Weights of a small image VAE.
Model: 31.5M parameters, 32-pixel images, encoder arch vit, encoder activation gelu, encoder moe expert_choice, encoder num experts 32, encoder patch size [8, 8], decoder norm groupnorm.
Data: trained on rendered dice on a table, 145000 training examples, 3.0 epochs.
Rows from block 6 of the decoder of a small image VAE, named by matrix and row number. Rows with one number belong to one channel. Each number is 200 + 20 x the weight over its row's rms, rounded and kept within 0 to 999. All counts start at 0.
After each channel's rows are labels from the 100 images, of 14976, where the channel reaches its highest value: "responds to" is what is common among them. Only what is clearly more common there than usual is listed. The data: rendered dice on a table. In brackets: how many of the 100.
# convs0: first 3x3 conv (decoder.decb.1.1.convs.0.weight, 96x96x3x3, each kernel summed), inputs 0-95
# convs1: second 3x3 conv (decoder.decb.1.1.convs.1.weight, 96x96x3x3, transposed, each kernel summed), outputs 0-95

convs0.35,232,158,201,206,209,206,213,193,178,204,197,187,231,198,226,218,215,183,173,178,195,195,188,188,237,186,198,167,226,188,171,180,190,205,186,191,216,168,193,198,195,217,222,168,186,195,220,164,203,207,168,215,209,207,191,223,181,167,213,198,199,212,213,258,203,173,191,194,188,192,198,199,222,217,208,213,211,203,200,166,185,164,209,217,221,214,212,215,158,227,202,144,206,174,207,224
convs1.35,191,207,202,170,186,171,186,205,197,207,206,189,190,226,171,193,186,201,228,212,183,229,217,165,196,237,183,191,177,204,210,169,211,207,219,243,234,199,199,169,175,219,231,184,183,199,170,195,203,191,190,198,173,206,197,171,225,182,197,192,246,175,189,209,203,195,205,179,228,189,228,211,200,227,231,173,188,235,177,188,158,190,179,196,182,202,192,201,156,171,177,210,204,190,186,220
responds to: black die (37)

convs0.82,195,207,212,242,194,176,200,192,201,174,176,145,178,190,188,192,193,185,196,204,214,203,242,192,215,206,207,211,239,190,211,249,197,185,233,199,202,199,175,164,168,199,207,191,187,171,175,173,174,203,206,219,208,210,224,195,180,206,197,229,188,201,164,210,178,170,226,182,234,197,206,206,223,204,187,170,222,174,220,167,203,175,215,194,188,201,207,214,194,204,154,178,207,184,197,216
convs1.82,194,205,206,222,259,192,177,189,216,176,193,195,192,188,177,187,206,207,213,187,185,169,194,193,173,202,216,168,179,195,168,215,160,185,187,204,180,213,203,150,158,243,182,221,201,220,203,210,235,219,175,209,199,204,184,201,187,179,230,178,195,171,216,181,211,232,197,194,188,219,232,202,203,193,195,195,189,182,192,160,150,196,182,184,184,209,208,190,187,182,202,178,202,177,206,182
responds to: four on top (61); black die (36); total: 4 (31)

convs0.45,196,179,202,212,217,124,193,242,194,199,192,205,211,189,205,191,193,198,210,205,216,191,172,209,144,210,231,176,191,190,181,206,204,205,224,234,181,211,202,171,205,180,171,194,207,176,166,180,184,199,236,237,173,210,208,186,172,237,208,187,221,174,189,204,184,190,220,204,207,191,181,205,187,206,195,174,224,207,213,227,191,188,216,202,200,188,208,171,195,174,155,189,198,208,186,192
convs1.45,185,206,207,172,191,214,213,199,223,197,231,215,200,206,221,232,196,155,190,183,205,201,208,185,212,183,216,213,172,176,202,186,205,221,192,221,194,161,204,235,214,201,183,177,171,224,198,242,216,203,194,179,228,183,188,194,224,179,168,195,160,221,181,187,213,178,159,210,224,167,181,194,184,213,201,198,201,193,202,166,179,200,197,194,219,188,168,219,174,186,226,186,161,160,215,218
responds to: six on top (74); dice: one (69); total: 6 (45)

convs0.80,187,171,201,193,190,163,210,222,186,162,195,227,213,218,211,239,191,184,184,197,226,197,207,184,214,210,189,188,177,192,194,222,220,198,208,204,159,227,171,219,221,203,217,198,202,197,180,225,180,212,242,198,141,186,206,210,186,210,216,215,195,187,170,209,216,178,223,190,165,192,179,221,225,189,185,183,217,218,225,166,235,181,217,162,212,203,167,183,207,169,210,203,207,204,202,187
convs1.80,229,186,176,202,193,200,182,160,239,219,184,184,198,196,177,164,211,204,220,209,195,191,192,208,191,221,195,230,214,193,179,196,187,205,229,190,205,166,216,238,195,175,184,173,206,177,196,155,198,150,193,214,218,211,190,199,225,208,167,199,195,256,202,185,199,215,202,200,223,232,247,217,193,202,201,170,192,176,205,220,197,239,181,213,219,186,234,216,196,215,204,192,197,188,211,203
responds to: black die (40); total: 2 (27)

convs0.26,224,192,207,193,243,225,191,205,192,195,219,180,217,213,200,195,210,161,196,224,195,197,265,222,203,225,182,181,158,191,191,204,191,195,198,206,181,181,194,159,245,144,168,197,199,170,180,164,192,225,194,184,203,182,187,219,224,205,189,203,207,207,202,189,171,201,181,157,230,206,211,181,212,191,181,206,194,209,229,219,202,194,201,216,224,188,188,207,228,204,184,199,207,176,202,203
convs1.26,189,192,185,178,203,206,205,235,241,191,200,217,190,224,213,162,200,190,198,215,208,213,156,190,200,180,220,222,198,242,205,209,200,197,199,199,184,215,185,214,192,234,199,194,167,210,209,206,220,153,222,225,203,267,237,178,177,190,215,221,200,186,188,221,214,183,232,195,167,210,224,231,196,200,197,190,203,229,163,204,208,210,220,189,180,219,176,182,198,187,205,188,171,181,193,192
responds to: one on top (89); red die (57); total: 1 (49)

convs0.83,201,216,217,199,188,243,205,205,222,194,223,208,201,180,177,207,197,216,210,197,204,175,247,224,198,181,220,182,184,215,274,209,199,172,186,205,194,183,210,178,201,267,216,200,216,200,159,224,190,214,170,188,201,196,212,215,166,224,215,179,203,200,203,190,213,171,222,179,208,213,204,196,196,195,178,204,199,186,221,163,218,185,193,173,230,182,205,196,204,190,183,176,193,171,194,214
convs1.83,199,189,211,199,189,215,220,185,168,187,198,202,205,196,198,206,197,186,169,218,203,225,209,211,196,179,215,231,245,166,165,206,197,194,209,209,211,235,189,231,193,197,237,191,187,166,173,197,198,159,187,240,190,195,213,206,204,201,173,180,204,199,155,230,188,191,205,202,180,212,241,197,220,177,224,165,179,207,170,209,200,223,214,213,216,197,188,181,208,209,236,214,231,214,182,155
responds to: total: 5 (25)

convs0.10,202,195,209,188,161,206,210,170,218,217,147,211,169,222,218,234,190,131,183,216,211,195,211,186,231,205,198,193,212,191,206,192,192,225,193,237,199,211,207,194,154,199,180,187,183,212,209,174,210,196,184,218,202,235,198,190,160,182,202,207,242,200,195,210,205,162,187,201,225,195,202,199,199,175,186,206,209,216,172,182,190,206,204,196,180,187,187,201,186,159,188,200,191,153,208,193
convs1.10,233,218,213,177,200,202,187,194,167,211,255,157,183,157,209,227,193,190,221,187,191,186,222,210,183,170,189,225,173,199,207,209,199,214,182,198,210,199,210,162,201,223,214,220,181,185,196,176,204,231,187,216,243,157,173,176,199,209,175,194,212,180,188,199,216,217,217,200,198,198,184,199,203,189,238,163,181,169,202,187,202,181,212,187,207,198,192,188,218,193,221,195,161,201,162,204
responds to: black die (91)

convs0.46,226,187,200,187,214,147,189,216,192,207,189,210,218,225,195,168,184,169,227,173,178,223,216,189,220,183,223,198,244,219,155,190,193,192,198,209,180,188,215,158,157,201,173,153,191,214,169,175,206,214,177,202,190,211,188,163,219,189,207,184,163,184,167,203,219,177,206,195,213,199,180,227,207,217,196,195,161,216,214,181,190,219,198,199,199,216,197,204,190,215,184,199,199,176,200,200
convs1.46,194,228,203,199,190,214,193,189,218,183,189,174,182,223,192,207,209,209,206,217,198,223,162,190,181,199,215,173,169,129,226,186,204,193,221,204,219,215,203,195,217,150,194,170,202,206,224,221,196,162,217,199,227,160,175,189,207,214,214,194,215,221,206,210,206,207,217,176,184,178,190,195,237,184,194,181,197,207,149,224,181,190,177,211,172,192,182,220,173,207,182,184,199,205,175,217
responds to: total: 6 (33)

convs0.44,191,166,227,214,165,174,211,231,198,193,218,219,206,205,215,174,183,222,202,211,221,209,194,229,158,206,243,210,159,198,224,209,219,214,224,197,206,215,188,159,207,167,151,200,216,219,188,177,167,197,218,185,156,193,198,216,210,218,204,185,180,179,192,151,214,201,197,210,195,193,210,192,211,204,197,196,183,232,216,191,224,211,201,202,191,196,211,197,183,163,224,186,177,231,190,194
convs1.44,225,211,182,173,250,171,197,195,174,161,191,210,182,177,173,225,201,187,209,183,198,186,214,190,208,156,188,188,215,223,161,176,171,179,205,206,179,195,208,228,205,222,192,182,173,196,183,237,204,205,179,186,207,215,199,226,209,163,210,191,180,199,221,204,205,249,190,234,214,195,201,192,187,227,204,182,177,175,186,219,206,223,181,186,190,229,197,197,193,193,184,235,216,169,225,202
responds to: dice: one (64)

convs0.28,227,214,208,207,179,188,217,182,176,196,180,227,219,179,203,182,215,222,198,206,228,193,198,187,188,206,211,198,131,201,231,146,179,213,192,185,173,203,189,143,212,173,194,200,201,206,173,203,213,185,210,223,174,177,194,246,196,216,225,165,209,219,220,206,211,201,190,223,225,192,186,186,203,187,217,183,185,227,206,173,181,176,217,222,211,202,182,212,173,202,199,195,188,226,217,204
convs1.28,152,180,217,188,177,228,191,201,243,201,232,189,220,227,209,174,171,203,190,173,190,187,212,227,241,237,215,181,195,207,154,183,221,178,211,212,197,191,205,208,197,179,180,194,158,197,215,188,206,190,176,209,200,203,236,175,185,211,196,225,210,200,188,245,169,201,183,179,167,191,187,196,180,172,185,201,206,224,219,222,193,201,160,186,203,187,197,210,213,205,204,210,227,187,200,177
responds to: dice: one (61); white die (36)

convs0.90,190,211,191,181,213,175,177,197,195,188,183,226,184,185,203,185,163,148,236,187,202,208,197,212,211,197,238,191,224,186,111,188,219,187,189,224,181,177,194,213,247,236,187,172,195,225,163,216,198,197,223,201,192,219,221,208,228,169,207,225,185,183,184,184,204,188,178,209,197,210,198,207,196,216,199,191,196,191,215,186,196,170,198,198,185,197,213,214,179,188,200,183,210,200,200,191
convs1.90,182,221,203,185,168,202,180,197,187,191,178,177,198,210,208,190,213,182,163,186,178,199,197,170,166,255,195,227,151,183,224,232,184,190,190,215,201,180,189,213,199,158,194,177,201,201,199,183,238,213,179,207,200,208,224,200,219,173,174,190,210,267,185,182,201,182,202,176,216,183,186,170,206,204,193,207,190,199,183,197,175,171,218,185,222,198,184,219,203,202,207,185,189,193,165,209
responds to: total: 4 (26)

convs0.39,191,212,211,199,260,245,210,191,200,203,184,202,202,217,209,171,231,188,223,248,194,203,204,219,178,185,191,202,206,178,193,146,195,230,188,207,186,172,172,162,235,236,163,208,187,204,202,228,199,206,204,204,228,204,202,225,206,198,210,213,209,204,184,184,169,165,201,205,236,170,216,183,195,216,192,197,198,199,200,168,194,210,185,204,195,206,222,218,177,209,205,168,180,211,198,177
convs1.39,224,213,213,187,161,186,198,189,182,222,198,202,177,148,183,166,217,177,200,184,222,186,232,169,247,224,205,195,214,193,198,228,190,204,219,181,173,177,202,200,182,182,200,194,198,194,256,148,213,187,171,207,212,195,201,190,215,191,202,211,233,188,181,228,202,246,206,208,175,225,202,216,211,214,204,209,216,199,187,207,193,204,203,187,187,190,185,220,227,184,174,199,200,239,179,210
responds to: dice: one (63)

convs0.86,198,209,220,181,195,238,211,206,190,208,227,227,208,218,210,164,206,181,223,192,185,217,204,182,221,182,237,216,215,190,187,175,193,217,206,233,209,195,208,173,193,248,193,182,178,215,182,182,211,203,178,187,187,205,188,224,208,185,221,170,212,180,196,215,205,203,159,234,223,203,194,199,188,206,147,221,183,211,208,165,192,184,211,244,232,195,192,222,177,222,205,153,193,172,202,185
convs1.86,217,202,215,204,202,221,186,197,178,179,230,191,198,207,217,209,159,200,203,229,163,211,160,178,139,213,220,196,178,184,183,194,216,203,237,184,198,214,193,187,182,206,184,209,204,209,175,201,212,196,210,211,216,155,215,173,218,208,197,239,208,264,190,191,200,169,216,201,202,206,189,191,211,177,217,218,197,187,189,191,188,165,189,200,195,206,193,221,177,162,172,221,209,167,188,207
responds to: total: 6 (30)

convs0.85,197,214,212,260,185,264,194,213,192,223,194,245,203,204,198,226,197,222,197,208,206,199,178,210,183,197,209,211,203,209,188,206,220,192,220,227,212,190,220,181,222,202,201,186,174,182,158,223,188,195,188,180,187,231,207,217,218,207,188,223,215,216,224,200,183,183,193,192,205,228,188,184,162,242,172,211,182,177,233,181,225,213,198,214,162,206,243,202,189,198,194,199,209,174,204,214
convs1.85,226,178,200,202,207,178,206,199,210,175,183,195,189,189,197,192,183,204,197,212,203,186,218,185,248,205,174,195,182,187,218,189,187,195,186,149,238,188,204,196,189,218,170,195,217,186,187,169,181,192,203,205,209,193,214,209,167,243,192,199,222,211,177,233,177,222,238,253,188,213,199,223,231,204,203,215,186,198,200,209,181,156,207,209,250,198,172,183,208,219,165,186,215,222,216,189
responds to: three on top (61); total: 3 (27)

convs0.73,206,193,199,178,209,201,173,176,193,189,208,205,186,225,178,186,195,164,199,198,200,237,176,200,150,198,204,218,157,191,226,196,212,237,183,225,183,182,217,209,209,184,189,146,198,203,186,170,194,220,209,151,214,226,196,197,186,205,197,184,184,216,200,183,185,197,219,214,226,192,169,190,201,190,175,233,230,197,168,218,185,189,203,148,196,174,215,196,177,187,226,209,183,200,185,184
convs1.73,195,172,210,222,186,171,229,248,182,188,197,225,219,173,212,221,200,195,155,206,222,223,198,182,201,218,198,247,198,198,216,210,219,164,162,197,211,196,167,198,191,232,213,226,211,208,193,219,209,224,184,195,187,216,230,233,187,194,210,187,217,182,193,217,181,215,196,212,178,211,217,179,227,185,189,217,224,191,218,233,217,204,207,205,202,216,188,173,182,182,228,173,202,192,240,166
responds to: white die (42)

convs0.42,211,183,186,201,171,210,189,187,172,177,199,200,201,229,185,202,200,199,204,220,231,193,240,203,199,209,171,212,177,182,241,170,198,202,201,188,181,223,204,192,212,131,148,214,181,219,201,180,224,189,222,190,216,170,183,188,200,212,215,162,177,207,174,218,178,196,191,172,204,218,223,226,234,214,221,186,205,220,176,197,214,210,184,190,185,206,190,167,201,180,229,187,184,201,202,225
convs1.42,220,209,212,179,158,209,172,222,236,211,227,190,179,228,217,220,218,232,202,209,199,198,172,201,197,203,199,235,223,206,170,205,192,200,197,218,212,204,188,221,230,239,174,194,206,209,191,194,169,230,185,175,171,179,193,205,200,213,182,216,186,214,224,176,209,227,205,180,223,216,175,221,183,182,183,198,194,203,225,200,193,231,211,200,174,213,194,214,187,221,169,191,235,177,248,159
responds to: dice: one (65); teal die (47)

convs0.81,213,193,176,200,182,223,189,198,177,226,228,212,196,201,210,188,188,222,210,182,202,205,181,183,187,189,191,212,201,196,212,185,226,167,210,210,170,196,211,217,237,247,202,228,213,219,208,198,170,229,173,146,212,258,201,162,201,224,210,184,199,173,194,191,196,165,184,227,213,219,183,207,180,217,182,174,177,167,196,189,178,196,196,226,186,199,220,215,192,161,201,169,197,218,207,195
convs1.81,185,232,199,239,179,182,230,175,194,199,161,210,221,202,201,231,225,204,192,204,197,187,226,201,174,207,186,215,203,167,226,224,224,206,199,165,210,206,191,217,200,181,203,204,224,188,181,169,211,194,199,200,206,200,201,211,224,181,178,233,214,231,192,174,198,217,182,165,197,249,216,186,227,211,197,216,215,174,211,205,208,183,246,222,203,210,189,155,211,221,174,219,184,179,200,163
responds to: white die (35); pink die (35)

convs0.41,218,209,178,229,204,184,164,189,157,187,215,203,223,212,179,216,165,212,198,218,216,203,203,193,216,216,166,181,199,175,219,211,221,208,245,183,217,203,202,220,215,223,203,253,225,186,183,197,180,202,223,141,225,177,213,185,193,207,209,197,194,199,203,194,206,184,195,181,191,183,179,199,216,230,185,190,191,141,203,199,185,179,193,208,195,214,190,193,155,182,185,191,191,190,174,222
convs1.41,174,188,198,181,238,181,194,220,188,204,212,189,185,213,193,194,221,216,183,222,197,194,188,197,178,172,219,247,202,224,164,181,184,172,215,175,172,193,218,206,166,218,206,148,183,179,198,230,179,207,178,219,199,200,188,234,232,184,212,187,197,207,220,197,210,187,201,232,207,239,190,200,199,167,209,203,172,200,205,197,205,183,196,220,218,172,252,180,220,209,180,216,224,229,216,189
responds to: one on top (70); dice: one (65); total: 1 (44)